config = dict(
    model='contrastive image-text model',
    dataset='single toy objects rendered from many sides on busy backdrops',
    train_examples=203450,
    image_size=64,
    crop_scale_min=1,
    horizontal_flip=True,
    translate=0.12,
    tokenizer='char',
    vocab_size=27,
    loss='sigmoid',
    embed_dim=256,
    encoder_arch='vit',
    encoder_norm='rmsnorm',
    encoder_norm_position='pre',
    encoder_activation='gelu',
    encoder_head_dim=48,
    encoder_fused_qkv=False,
    encoder_bias='all',
    encoder_qk_norm=True,
    encoder_parallel_block=False,
    encoder_moe='top_k',
    encoder_num_experts=32,
    encoder_moe_every=1,
    encoder_expert_mlp_ratio=1,
    encoder_experts_per_token=2,
    encoder_shared_expert=False,
    encoder_patch_size=[4, 4],
    encoder_conv_stem=True,
    encoder_layers=10,
    encoder_width=192,
    encoder_positions='relative_bias',
    encoder_pooling='attention',
    text_encoder_causal=True,
    text_encoder_width=192,
    text_encoder_layers=6,
    text_encoder_norm='layernorm',
    text_encoder_norm_position='pre',
    text_encoder_activation='swiglu',
    text_encoder_mlp_ratio=3,
    text_encoder_head_dim=64,
    text_encoder_fused_qkv=False,
    text_encoder_bias='qkv',
    text_encoder_qk_norm=False,
    text_encoder_parallel_block=False,
    text_encoder_inner_norm=True,
    text_encoder_positions='learned',
    residual_init='zero_last',
    optimizer='muon',
    muon_scale='original',
    lr=0.039,
    momentum=0.95,
    nesterov=False,
    orthogonalizer='newton_schulz_5',
    adamw_lr_other_params=0.0023,
    grad_clip=0.5,
    steps=8100,
    batch_size=128,
    epochs=5.1,
    lr_schedule='step',
    warmup_steps=810,
    weight_decay=0.009,
    adamw_weight_decay_other_params=0.01,
)
Rows from block 2 of the image encoder of a small contrastive image-text model, named by matrix and row number. Rows with one number within an expert belong to one neuron, the router's apart. Each number is 128 + 32 x the weight over its row's rms, rounded and kept within 0 to 255. All counts start at 0. After the name is the row's rms in percent of the matrix's.
Before each expert's rows are labels from the 100 images, of 14976, where the router gives the expert most weight on average: "responds to" is what is common among them. Only what is clearly more common there than usual is listed. The data: single toy objects rendered from many sides on busy backdrops.
# router: router (encoder.blocks.2.mlp.router.weight, 32x192, trained with AdamW), inputs 0-63
# up: expert up (encoder.blocks.2.mlp.up, 32x192x192), inputs 0-63
# down: expert down (encoder.blocks.2.mlp.down, 32x192x192, transposed), outputs 0-63

# expert 23
responds to: black; grey
router.23 098 [118 139 131 114  47 142 171  79 132 149 143 161 124 117  97 152 119 124 194 100 111  84  94  95  81 186 176 115 116 126 127  65  94 156 115 116  88 173 154 102 132 137  69  51 119 200 104 103 123 117 144 179 101 142 106 153  98 127 146 142 117 120 190 202]
up.0 096 [152 103 155 164 165 162 178 146 159 168 126 148 125 168 145 111  60 147 135  90 101 142 195  65 141 109 113  65 108  99 142 106 133 197 134 141 183 110 135 125  98  78  99 129 128 103  99 131  69 168 149 125 132 181 122 122 131 125 108 175  81 104 125  80]
down.0 096 [ 81 165  91 110 111  68 166 125  96  96 100  85 100 127  83 138 137 150  96 114 107 142 160 157 118 116 158 120 121  90 130 110 137  60 132 122  98 158 171 107 165 106  90 173 111 188 145 144 144  78 155 116 170  91 147 153  84 101 104  58 151 138 100 196]
up.1 101 [123 157  81  90  95 149 100 113 112 136 130 130 154 170 128  93  90 148 132 104  80 130  63  81 130 112  61 123 172 136 128 137 110 136 200 126 113 114 115 171 122 179  86 180 141 150 124 169 128 104 113 139 172  93 134 161 156 153 148 176 118 125 139  51]
down.1 110 [122 174 132 156 147 123 182 111 148  66 157 124 147 144  91 125  51 117 164  86 106  88 151 124 137  94 106 131 104 144 175 143 137 152 107  64 148 133 128 114 130 151 137 100 135 157 158 100 131  94  98 101  49 125 102 126 143 189  86 114 120 108 165  99]
up.2 111 [ 95  98 184 114 128 126 139 139 180 109  98 151 199 169 150  90  95 149 153  78 197 147 156 124 127 116 106 173 145 123  68 120 141 108 167  92 167 160 196 135  90 113 109 212  88 167 139 117 100 171  91 132 115  93 142 145 162 113 108 147 208 138 100 116]
down.2 099 [ 91 152 116 107 124 181 126 151  89 153 121 185 104 154 143 118 183 109 109 132 161  78 114 180 125 162 155 142  92  87 170  57 112 127  97 111 120 114  87 122 193 106 130 147 113  92  97 136 144 158 139 174 203 131  78 151 141 153 160 134 138 170 203 118]
up.3 085 [114  74 166 119 182 131 101 122  62 158 101 136 111 139 142 136 120 119 100 137 118  96  79 138 112 144 175 140 142  74  86 100 191 126 199 107 179  94 201  86  84 118  64 133 174  95 136 105 126 166 102 141  80 137 137 146 109  79  86 156  83  84 177 116]
down.3 081 [161 142 140 107 129  77 129 159 118  95 166 152 115 126 115 129 168 120 135 151 142 140 135 100 139  43 172 167 144 120 148 131 122 166 100 143  83 163 163 102 113  93  87 154 141 163 177 142 111 137 152  80 179 141 134 160 189 135 165 104 154  98 125 195]
up.4 115 [173 132 121 117 110 116 171 141 100 145 102 139 150 129  99 153  90 164 147 154 115 148 106 140 137 134 124  72 138 134 135 212 104 134 150 146  93 139 156  98 162  91 156 106 112 106 138  74  72 120 125 122 145 141 157 133  71 101 108 136 142 117 170 178]
down.4 107 [ 70 141 138 138  91 143 149 143 159 141 156 229 102 172 119 117 141 117 163 158 107 168 147 116 109 144  74 142  65 163  75 144 142  81 171 125 141 124 154 122 132 110 145  87 161  75  95 104  81  58  87  74  98  92 146 152 175 118  98 107 105  97 133 113]
up.5 104 [103 183 101 117 138 136  68 106 145 190 129 115  28 120 140 133 164  88  83 108 126 164 100  87  99  59 101 117 177 107 100  71  78 133 133 115 114 126 138 143  76 153 118 160 134 127 108 115 108  82 114 157 114 158 144  93  67  88 115 108  98 137  86  79]
down.5 103 [114 158 136 121 119 167 126  98 132  61 108 109 103 122 139 139 127 110  59 136 169 159 121 120 129 132 101 141  91 170  73 181 166 130 186 217 136 126  65  81 105 146 100  68 160 115 122 102 116 145 163 148  81 119 130 142 110 117 181 145 135 152 132 135]
up.6 093 [105 181 106  51 208  96 141 140 120 122 103 116 130 120 184 145 116  91 152 106 121  82 124 115 132 119  98  87 170  82 108 100 142 174 124 118 137 125 118 145 229 167 100  95 168 129 121 105 145 159 156 126 146  93 147 116 144 148 135 162 138 113  98  80]
down.6 100 [ 78 101 190  89 102 203 117 121 146 105 129 135  91 109 107 112 108  91 158 113  99 111 159 162 207  95 135  44 107  95 126  77 176  91 149 150 129 145  75 126 119 127  74  71 124 113 130 123 128 116  46 112 138 125  75 184 101 146 106 102 108 111 157 118]
up.7 089 [ 67 139 139 101 138 141 127  90  95 108 121  90 153  95 140  93 144 144 162  75 175 119 115 134 141  91 134 158 194 152  39 195 140 138 103 128 155  82 172 111  90 112 158 157 123  66 173  98 116 108 165 160  69 142  89 174 199  77 144 152 133 144 121 104]
down.7 101 [131 139 155 124 160 117 113 122 173 121 154 153 129 127  79 146 155 106 156 109 190 121 119 144 120 121 152 109 140 115 116  26 188  84  97 192  86 181 118  79 156 147  70 161 107 152  71 123 127 138  89 120 181  81 107  97 164 179 130 111 135 104 151 139]
up.8 100 [151 158 186 117 168 125  98 114 181  54  52 123 104 147 129 106 122 134  78 146 156 158 110  90 183  81 131 162 130 155 160 138 139 112 152 130  54 112 128 131 118 127 103 124  98 159 168 139 115 101  74  77 138 174  77 143 164 105  93 143 157 132 104 137]
down.8 109 [120  94 138 149  34 120 200  99 150  89 141 114 115 104 144 162 160 135 116 144 147 104 160 196 161 131  98 152 156 145 150  86 190 154 129  66 148 143 109 136 133 133 111 146 102  98 100 214 156 151  70 129 127 120 200  96  97 106 161 127 138 131 118 133]
up.9 082 [103  97 180  96 174 131 139 129 155 122 138  89 144 152 153 149 110 135 157  97 138  81 145  80 163  80 126 103 106 114  99  96 129 166 118 154 154 159 180 208 102  76 148 119 150 137 136 139  68  92 128 139  89 158 135 186 176 105  86  77 109 151 154 160]
down.9 079 [141  94 148 118 166  86  65 105 130 144  90 131 149 174 102 105 153 154 108 144 110 130 126 103 143  97 103  96 119 133 118 157  72  98 196  95 114 105 134  61 132  82 147  79 126 149 160  91 171 169  69 144  68 125 159 107 160 123 107  75 108 132 137 134]
up.10 097 [ 93 128 103 122 158 156 148 117 144 160 148 149 111 106 152 152 127 164 132 117 122 114 165 129  88 154 167 102 112  87  63  90 173 125 116 126 122 119 100 120 128 122 175 107 118 148 118 168 200  56 160 126 139 141 143 108  81 144 162 148 159 151 107  86]
down.10 090 [187 103  99  96 119 113 135 133 114 167 163 123 137 102 159 152 127 139 100 184 151 121  77 186 135 151 138 121 144  83 109 112 151  75  83 119 125 212  83  89 121 139 176 137  78 194 125 115 108  91 150  94 135 131  96 162 128 157  90 135 157 192  72 135]

# expert 15
responds to: red
router.15 098 [ 96 112 127 105 168 125 132 163  85 111 118  84  70 182  81 143 164 184 104 156 112 157 146 137  98 156  87 116 101 134 142 149 142 148 165 154 152 144  92 131 134 152 157 125 114  36 142 140 215  72 170 164 186  83 181 138 118  94 158 103  98  98 106 104]
up.0 085 [148 108 155 195  85 118 146 136 121 125 111 122 161  55 203 127 126 126 161 161 125 140  97 108 107 193 168 137 170 169 113 150 165 101 187 150 118 130 120 148 104 116 137 146 100 105 116 156 104  72 170 137 114 152 126 143 107 135 112 165  99 114 135 124]
down.0 082 [125 178 148 135 144 117 154 134 138 194 156 174 112  95 134  88 159 117 129 217 106 241 193 140 149 108 113 113 188 136 162 174 115 156 133  65 146 142 150 168 147 170 116 114  92  77  93 121  77 134  74 139 141  93 124 129 120 137 138  94 117 100 130 101]
up.1 091 [159 108 121  74 131 121 160 118 139  59  98  98 141 115 104 110 117 112 130  87 115 101 124 146 114 188 110 154 103 139 161 107 120 127  75 143 155 135 116 133  72 118 109 160 140 185 142 213 111 188 113  86  95 170 140 191  90 174 133 127  84 129 155 101]
down.1 092 [130 184 104  94  97 109  78 133  93 126 171 157  94 142  90 138  87 128 166 206 143 171 130 173 129 145  92 135 149 137 102 103 170 141 181 119 166 128  98  98 112 170 116 116 149  45 102 164 142  87  83 143  98 151 116 148 171 114 110 135 161 130 176  88]
up.2 118 [111 142 133 111 159  94 115 146 143 139 128 101 149  80  79 168 120  90  99 149 122 102 190 135 121  93  95 142  74 158 110 186 139 137 120 110 155 156 122 156  94  86 108 140 104 147 189  87 170 128 167 143 110 126 132 186  99  85 131 166 108 102 140 145]
down.2 120 [188 142  94 189 140 154 130 156 116 170  64 141  65 126  98 138 148 142 136 156 119  99  80 128 174  98 152 162 142 165 149 178 168  82 104  56 148  97 171 117 135 130  97 132  73  90 166 162 146 146  91 151 102  33  71 191 137 138 150 142 121 112 134  90]
up.3 098 [118 106 141 100 166 164 147 112 143 212 119 125 176 159 131  71 122 189 150 166 138 124 199 112 190 150 106 179 141 133 131 137 136 177 147 144  66 142  92 122 106 185 136  94 149 148 108  64 130 205 148 122 140 123 124  77 174 128 161 118 183 102 121 114]
down.3 097 [ 83 140 122 114 135 116 114  78  93 173 119 132 124 135 123 130 161 160 121  86 136  77  96 106  91 132 121 164  63 178 148 131 121  85 118 104 121  88 192 120 136 136 111 123 145 166 147 132 129 146 156 115  78 104  69 169  92 142 106 131 152 214 166 181]
up.4 102 [127 117  95 108 152  87 149  74 176 127 166  69 135 107 124 166 149 145 121  62 147 140 131 148 121 111 174  83 115 102  91 117 154  52 160 168  96 115 177 111 148 137 111 164 110 115  89 154 140 157 113 155 105 146 124 161 128 148 135 121 155  90 101 101]
down.4 099 [107 128  93 184 160  76 132 197 106  83 130 141 157 116 163 149 155 136 127 120 127  86 186  67 146 110 113  90  89 114 117 123 126 182 207 130  78 143  81 178  64 148 146 152 139 172 148  99 132 151  73  89 126 115 210 176 124 110 110 158 185  91 119 132]
up.5 075 [136 133  89 105  80 139 176 106 121 127 137 133 143 118 132 138  80  72 117 123 123 197 129 161 140  78  90 131 116 102 159  82 119 157  75 145 120 172 108 137  25 103 180 158 123  96 104 126 130 107 126 120 137 152 141 132 123 107 139 175 138 155 104 129]
down.5 077 [162 139 118 158 177 113 144 131 128  84  95 129 123  94  90 104 136 206 123 122 122 113 128 148 130 132 184 144 128 137 101 175 203  89 151 161 171 127 111 130 178  94 131 141  97 133 162 123 144 138 170  82 165 169 109  56 124  82 139 106 142 135 143 129]
up.6 038 [139 146 162 131  90 107 137 100 124 106 127 124 183  59 192 138 144  94 142 183 172 153 206 101 128 163  97 150 129 127 109 149 140 101 132 139  95 162 110 137 115 189  74 139 128 145 167 105 178 157 113 137 119 189 153  77 152 175 128 150  97 132 117 103]
down.6 040 [ 95 104 161 167 155 157  90 149 148 180 107 199  97  85 139 157  65 115 120 102 137 120 107 138 164 154 160  82  76 122 113  66 126 106 106 144 140  78 160  76 104 158 135 133 121  98 135 136 202 107 131 150 112 122 165 142  91 122 190 146  95 219  71  55]
up.7 145 [153 106 111 195 168 152 109  88 163 104 129 158 130 183  84 147 122 182  90 116 119 171 191 165 111  91  75 143 154 118 130 175 160 105 109 158 165 158  91 161 112 148 103 122 123  65 137 149 143  77 146 162 180  86 152 120 198 131 167 166 143 118 128 125]
down.7 152 [124 181 129 118 102 121  71  95 154 198  96 149  74 136 137 106 149 117 134 145 144 103 159 197 152 139 100 166 214 117 113  65  84 135 118 160 104  97 105 146 132  93 120 155 118 129 101  95 120 142 154 153 114 134 100 105  58 120  95 114 125 149 101 129]
up.8 047 [165 128  81 191 162 166 132  91  92 165 191 139 130 135 119 125 104 140  98  92 158 109 165 128 193 108 113  90 114 100 104  49 137  91  73 172  60 145  67 120  95 117 105 120 121 108 126 135  76 129 156 177  66 171 143 180  96 137 131 141  58 137 126 111]
down.8 049 [ 86 132 100 116 119 128 171 141 159 154 131 173  31 146 158 141 127 143 169  93 103 167 145 164 102  50 151 137 146 149 153 117 151  97 119 132 134 113 145 133 141 173 122 125 161 109 147  98 113 140  92 109  84 114 133 162 171 153 125  78 148 102 165 170]
up.9 113 [102 143 134  86 128 189 101 185 195 166  82 146 113 170 154 171 108  72 135 112  88 105 145  77 128  74 142 191 160  95 177 171 134 125 116 109 171 162  58 182 149 157 157 140 118 143 129 105 125 111 108 127 175 140  87  94 105 143 147  92 153 103 119 140]
down.9 119 [116 109  86 124 136  92 170 147 109  72 138  54 135 149 101 141 169  95 154 143 182 182 122 107 129  97 147 111 129 109 151 130 148 177 173  75 131  90  87 150 165 111 163 103 109 109 111 185 106 140 107 124 139 137 119 138 153 109 112 150 115 151 117 132]
up.10 121 [108 120 104  92 139 181 132 143  99 108 135  63 169 147 139 108 103  97 114 162  98 123 131 169 106  67 138 129 124 122 124 143  76  77 131 131 102 160 175 174  53 110 184 174 112 114 185 110 128 128 136 150 158 169 178 156 149 146  80 137 136 162 136  73]
down.10 130 [110 198 166 140 129 113 110 145  68 148 169 139 108  78 105 119 142 113 132 124 143 163 169 194 192 144  96 117 120 131 122 128 109 133 121 117 114 129 123 148 192 108 172 148 171 116 100  71 163  74  98 137 117 133 146 143 176 176  96 142 166 140 146  74]

# expert 3
responds to: green
router.3 105 [173  98 189 180  86 145 127 171  85 144 135 150 120 109 115 118 146  93  96  96 114  89  97 166 178 167 111 175 135 129 132 112 136 135 173  71 118  95  64 129 197 113 105 124 144 120  94 127 109 156 160 140 104 143 158  77 104  75 132 118 104 188 151 144]
up.0 113 [153 112 151 139 108  86 200 105 150 202 160  71 126 119 143 103 118  64 147 122 159 109 106  97 105 136 190 159 101 176  85 131  99 154 170 116 160 134 152 174  44 148 132  95 152  94 100 102 136 155 141 122 107 134 129  85 168 134 107 102  90 117  94 102]
down.0 124 [110 107 126 139 130 143 153 144  96 138 143 101 118 110 150 112 159 155 161 134  74 134 117  88  98  73 165 123 145 164 149 102 102 166  33 137 156 182 151 122 120 102 133 111 137 110 129 111 157 142  91  83 130 129 126  76  94 124 130  58 135 192 110 117]
up.1 110 [ 67 141 159  97 113  78 133 136 154 148 125  87 115 185 153 137 131 111 115  96 124  86 120  70 129 116 122 124 199 143 108 105 152  97 114 105 111 138 229 147  78  94 107 144 154  70 107 142 134 144 136 125 113 165 121 119 196 138  94  59 126  86 137 112]
down.1 106 [ 89 150  86 110  79 155 122 105 134  70  45 144 136 118 122 104 141 132 137 138 118 107 123 131  88 153 146 139 104 154  70 143 109 121 115  90 158 144 124 108 123  81  99 156 102 128 134  70 156 146 123  74 115 103  73 167 192 146 175 122 141 185  87 122]
up.2 065 [ 81 124 152 131 167 134 107 139 117 131 144 131 131  99 104 160 146 164  81 147 133 104 171 175 126 161 189 123 149 124 122 115  85 172  97 116  96  79 159 135 112  83 134 106  87 169 137 151 119  63 132 151 216  76 126 110  80 153 154 162 180 103 160  87]
down.2 080 [182  85  97 135 165  42 143 113  93 128 149 139 109 185 144 110 138 160  86 134 125 152  98  67 161 166 184 100 139 154 122 162  74  90 148  97  88  73 181 166 150 128 113 160  95 135 204 141 108 105 119 125  98 135 129 144 110 145 139 198 159 201 113 134]
up.3 082 [189 137 106 181 117 130 136 154 124 123  99 150 127 134 110 154 133 141 152  90 133  87  93 178  91 101 159 204 141 127 142 116 184 140  75 137  87 139  97 126  19 137 112 155 139 107 137 146 122  63  96 147 115 140 124 109 136 143  89  90 155 150 114 132]
down.3 083 [110 123 116 136 151 187 102 101 133 123 144  91 104 149 191 101  91 125  81 131 147 121 121 125 120 129  58  94  94 151 119 139 109 142 180 146  68 112  77 139 125  92 119 124 129  92  99 147 131 139 167  97 180 119 173 117 125 172 110  98  94 106  49  93]
up.4 084 [ 35  77 169 138 158  91 180 132 182 127 105 141 125 158 132  93 169 135 149 106 107 176 130 166 132  52 176 156 122 145 138 143 168 130 186 137  89 115  97 112 186 126 150  98 127 132 102 166 175 148 130 210  72 170 147  88  84 161 141 129  86 115 114 138]
down.4 086 [161 114 217 147  78 191 111 110 135  75 155 137 111 133 116 146 158 184 149 137 188 149  76 122 142 148 131 116 142 123  95 110  98  72 113 127 134  99 163 169  56 131 116 123 130 135 168 146  93  69 198 157 136 125 159 134 115 140 169 122 116 172 177 154]
up.5 115 [105 153 133  93  98 134 146 129 135 119 137 134 160 191 134 128 180  77 122 110 130 125  92 170 187  69 183  83 122 162 155 126 144 136  92  73 191  64  63 134 107 134 163  59 136 171 134 121  95 117 114 144 188  93 164 117 107 171  84  69 173 112  77 133]
down.5 115 [101  87 123 124 105 146 132  93  54 182 151 155  89 131  99 115 171 131 117 100  76 118  82 124 142 130 110 154 170  98 130  73 152 124 118  47  57  69  96  68 122  89 118  97  86 111 114 114 160 133 133 183  90 155 138  91  74 158 130 137 108  94 145 119]
up.6 120 [108 135 136 135 118  86 128 189  70 144 141 135 102  37 121 129 125  96 168 129 138 172 141 142 130 103 172 143 137  99 147 117 125  33 183 123 156 118 165  87 142 126  77 162 134  61 120  90 182 128 140 135 100  66 129 158 120 128  79 151 121 118 141  95]
down.6 115 [163 177 106 114 111 184 100 122 157 123 169 119 150 162 101 170 130 186  99 110 133 148  99  54 185 152  96 146 121 128  79 106 144 141 143 134 138 146 142 167 130 141 173 196 161 134 108 173 101 177 142  65 131  86 129 194 127 141 142 117 170 160 132 105]
up.7 130 [ 64 185 147 144 139 169 175 195 183 119 115  90 111 132 114 181 138  77 124 107 105  86 102 108  99 145  97  97 135 132 170 137 122  68 157 124 166 172 163  78 116 105 104 128 105 132 136 120 168 125 151  93  59 143  77 110 152 108 173 165  56 142 135 128]
down.7 121 [ 59 116 137 141  84 114 172 161 133 118 166 130 104 141 118 133 106 145 122 106 116  83 159 191 161  83 153 138  91 119 175 110 123 116 130  99 131 142 122 100 152 111 127 147 115 151 160 127 122 125 110  84 145 128 146 189 143 130 149 132 115 154 106 166]
up.8 111 [124 194 131 141 144 142  61 121 149 162  80 147 148  81  40 140 140 123  88 118 111 167 126 185 127 122 143  24 109 148 139 103 152 101 136  88 134 172  98 130  58 130 165 137 156 214 132 132 121 155 123 123 175  97 127 130 124 162 167 158 176 134 128  97]
down.8 114 [132  90 187 149 128 129 185  72 115 156  40 101  97 188 154 172 117 122 144  86  85  77 167 114  82 128 102 118 167 159  72 168 126 135 109 119  84 128 123 144 122 142  82 145 118 110 188 108 103  88 128 128 107  87  86 157 136  98 145 135 174 124 165 124]
up.9 107 [147  87 177 124 126 193 151 148 128 109 138 133 156 108  86 107 129 126 108 158 137 152 174 113 150  92 130 130 120 129 168 150 113 168 164  93 140 171 148 150 158 176 133 123 109 103 100  98 138 162  98 165 100 105  70 142 127 103 123 136 108  47 168 174]
down.9 113 [111 105 165 121 139 153 154 103 186 191 109  90  75 112 105 120 124 142 161  50 162 151  73 122 110 113 136 139 113 102 110 124 151 177  63 178 152  80 130 162 139 134 129 101 137 123 142 111 125 108 164 114 140 130 110 123  86 129  86 143 116 138 110 136]
up.10 121 [150 127 134 126 124 150 148 157 178 149 103 109 177  76 119 137  76 173 118 117 138 138 170 142 161  95 111 123 144 111 107 119 102 115 158 105  74 122 180 131 120 124 202 153 127  96 109  87  84 161 139 140 165 116  75 117 111 137 140  99 175  93 114 100]
down.10 132 [120 104 102  90  75 127 105  80 123 127 157 172 104  83 132 102 164 169 125 150 188 121 129 123 116 193 111  86 132  91 136 103 137 126 181  98  59  80  88 163 170 157  84  71 137 230  53 158 147 134  70 124 164 110 171 111 126 123 135 162  89 128 168 149]

# expert 17
responds to: grey; white
router.17 096 [160 125  98 163 117  78 138 128  75 107 139  63 116 127 159 161 165 122 139 102  76 126 168  87 144 150 130 193  60 150  92 145 112 115 130  54 181 175  94 125 177 140  66 107 103 115 118 131 115 205  87 160 148 139 133 132 118 141 210 119 180 140  87  77]
up.0 143 [113 152 182 141 187  80  88 120 102 152 100  78 157 147  86 118 169  63  80 138 112 121 163 122 127  62 155 173  97 177 127 142 116 153 167 102 112 142 158 186  92 124 159  74 123 131 194  90 119 112 112 126 166 121  85 177 120  74 107 103  99 123  91 152]
down.0 128 [189  82 111 181 106 100 138 104 111 169 197 106  72 188 118 147 146 191 187 125 166 146 101 132 170  95 135 179 156 116 185 139 196  78 137  72 137 158  84  72 144 113 115 149 184 184 141 203  99  76 148 139  82 179  94  92  98 109 131 122 123 160 103 144]
up.1 133 [174  93 151 106 110 169  94  95 115 120 165 129 114  83  94 167 155 130 151 174 116  77 148 179 173 141 118 132 150 142 130 145 137 132 105  82 121 153 156 203 146 115 142 135 155 140  46 102  84 212 147 116 140 159 171 139 165 136 124 147 183 161 116 157]
down.1 132 [159 109 126 194  85 126 145 130 179  82  91  71 136 110 103 150 140 128 134 117 138 129 102 120  53 106 156  93 136 116 173 114 146  82 174 115 122 137 183  61 129 147 121  99 134 145 166  90  90 145 136 150  64 111 147 151 102  71 133  96 106 138 205 144]
up.2 115 [170 145 168 113  93 103 104  83 124 158 159 104 115  93  68 153 186 166 200 119 105 117 113 171 202 119  68 119 114 113 148  65 147 171 101  91 152 120 164  72  78 178 111  79 133 123  77 152 142 145 119 101  28 130 102 104 105 110 148 144  62 125  91 129]
down.2 121 [127 166  93 146 101 144 178  93 147 153 141 111 105 100 130  67 186  93 126 138 127 105  66 121 171 152 189  90  39 115 158 116 131  93 196 166 125 141 144 191 146 120 123 120 140 134 134 134 137 140 155 126  87 154 115 104 125 171  92 124  71 192 162 131]
up.3 032 [121 103 106 154 137 129 125 109 132 154 117 132 161 171 125  52 100 119 180 174  83  88 156 130 123 180 114 102 117 139 109 163 110  98 109 117  88 113  66 145 178 108 165 140 107 186 180 162 158 105  99  84 148 121 133 176 153 134  97 185 140 128  70 153]
down.3 031 [ 89 126 183  67 132 137 105 160 151  99 122 154 131 155 154 157 108 118 106 147 195 127  95 121 107  46  74  78 116 157 113 154 145 192 134  80 106 105  57 109 141 136 105 128 157 136 106  98 143 129 125 152  96  69 136 178 138 125 164 115 141 123 140 100]
up.4 101 [128 132 123 127 148 200 176 109 128 138 130 136 185  72  43 172  78 141 169  97 111 146 136 154 164 131 126  67 129 137 174 126 122 155 134  86 175 148  83 115 153 127 114 186 129 174 138  91 177 162 149 117 137  67 139 166 156  63 101 115 127 165 103 108]
down.4 123 [115 154  95 102 124  71 165 176  84 197 132 126 219 115 118 166  92 175 136 101 168 139 170 117 126  95 159  86 120  77 115 110 167  89 140 101 119 115 137 176 149  72  90 123 170 161 170 184 117  97 135 133 176 117 116 100 100 115 154  99 105 153 108 158]
up.5 128 [122 130 123 137 111 169 189 128 203 140 121 163 137 161 120  88 138 116 169 118 149 188 126 164 156 158 109  88 146 117 170 107  80  64  54 143  90 153 128  88 130 183 123 156 150  89 108 119 116 184 177 143 141  53  50  83 142 127 121 110 143  94 132 140]
down.5 136 [133  78 126 152 134 143 136 105 132  75 116 124  89  75 143 108 113 165 118 100 111 201 120  92 101  95 174 153 116 137 160 132  83  66 120 158 125 185 183 170 120 159  31  97 119 130  99 192 120 118 107 139 165 182 146  51 181 165  78  72 175  82 128  91]
up.6 140 [130 149 144 143 129 100 125 158 207 116 162 162 101  86  39 128 153 123 143 163  89 142  89  86 105 124 157  85 127 165 105 132  41 103 133 159 127 205  88 120 105 170 178 103 146 190 132  91 119 123 111 125 150 166 139 170 108 148 146 161 132 134 138 165]
down.6 137 [139 121 148 101  81 159  85 124 135 126 137  61 136 146 134 160 142  94 139 105  77 125 150 169 122 142 206 107 136 118 131 177  89 145  97 179 179 140 133  94 132 176 192 171 159 141 173  71 161 135 117  67 131 140 105  80 117 120 158  94  83 132 191 148]
up.7 125 [176 111 155 124 155 125 147 194 182 126 104 170  89 133 192 108 132 141  63 156 117  75 142 105 173 111 161 117 160 178 130 114  56 111  73 111  69 158 142  86 166 119 110 159 109 145 150 123 152 195 129 172 151 136 109 116 153 170 121 137 134 103 153 111]
down.7 126 [140 121 174 143 143 120  78 135 184 146 110  53 106 128 168 104 160 118 145 170  67 139  84 122  74 181 154 100 157  70 147 144 118  71 123 122 123 107 126  95 132 154  89 130  64 127  99 114 130 119 137 116 119 157 147 165 131 172 103 105 172 127  83 132]
up.8 122 [126  56 190 106 129 149 122 117 138 146 111 150  96  87 144 159 105 138  80 119 145 100 172  85 108 143 123  98 146 135  91 150 110 131 115 148  89 105  91 112 158 149 182 135 134  65  56 102 133 112  62 106 157 141 125  65 131 150 147 161  81  84 162 136]
down.8 117 [132 174 109 122  82  82  92 115  78 125 136  64  86  74 153 120 147 139 201 170  95 161 170 117 149  74 138 135 144 105 117 105 180 106 140 137  42  71 166 184 162 110 195 131 152 178 126 168 144 116 114 111 118  99 158 149 171 127 191 202 145 133 130 142]
up.9 072 [ 92 174 103 130  97  50 121 142 215 120 144 177 158 110 122 135 169  95  58 138 149 173 119 170 173 153 105  91 135 158 146 142 126 146 189 114 117  84 166  39 125 124  88  81 166 145  90 157 155 122 136 159 190 184  78 205 117 132 167 159 136 173 157 144]
down.9 074 [147 135 163 114 105 168 117 143 160 190 155 115 111 220 123 123 117 173 148 118 137  92 181 131 101 162 148  89 121 187 203 119 100 121 101 111 143 150 113 154  73 120 121  87  91 137  93 137 108 144 200 113 141 133 105  49 121 144 179 163 119 156 155  78]
up.10 033 [155 179 118 116 127 111 165  82 108 161 167 124 128  64 110 118 163 145 110  79 139 111 148 115  68 180 154  30  39  64 187 128  79 136 103 125 166 167 146 136 121 163 133 149 121 154 141 139 132  88 122 169 145  80  99  60 109 102  99 138 136 138 131 115]
down.10 035 [136 129 133 120 121 141 177 111 134 105 115 143 179  98  97  53 153 123 139 120 142  62 189  54 134  99 136 134 111 154 170  76  98 159 119 130 138 146  92 171  87 158  99 146 169  68 128 178  96 147 159 155 162 107  93 159  99 180 134 149 137 151 181 129]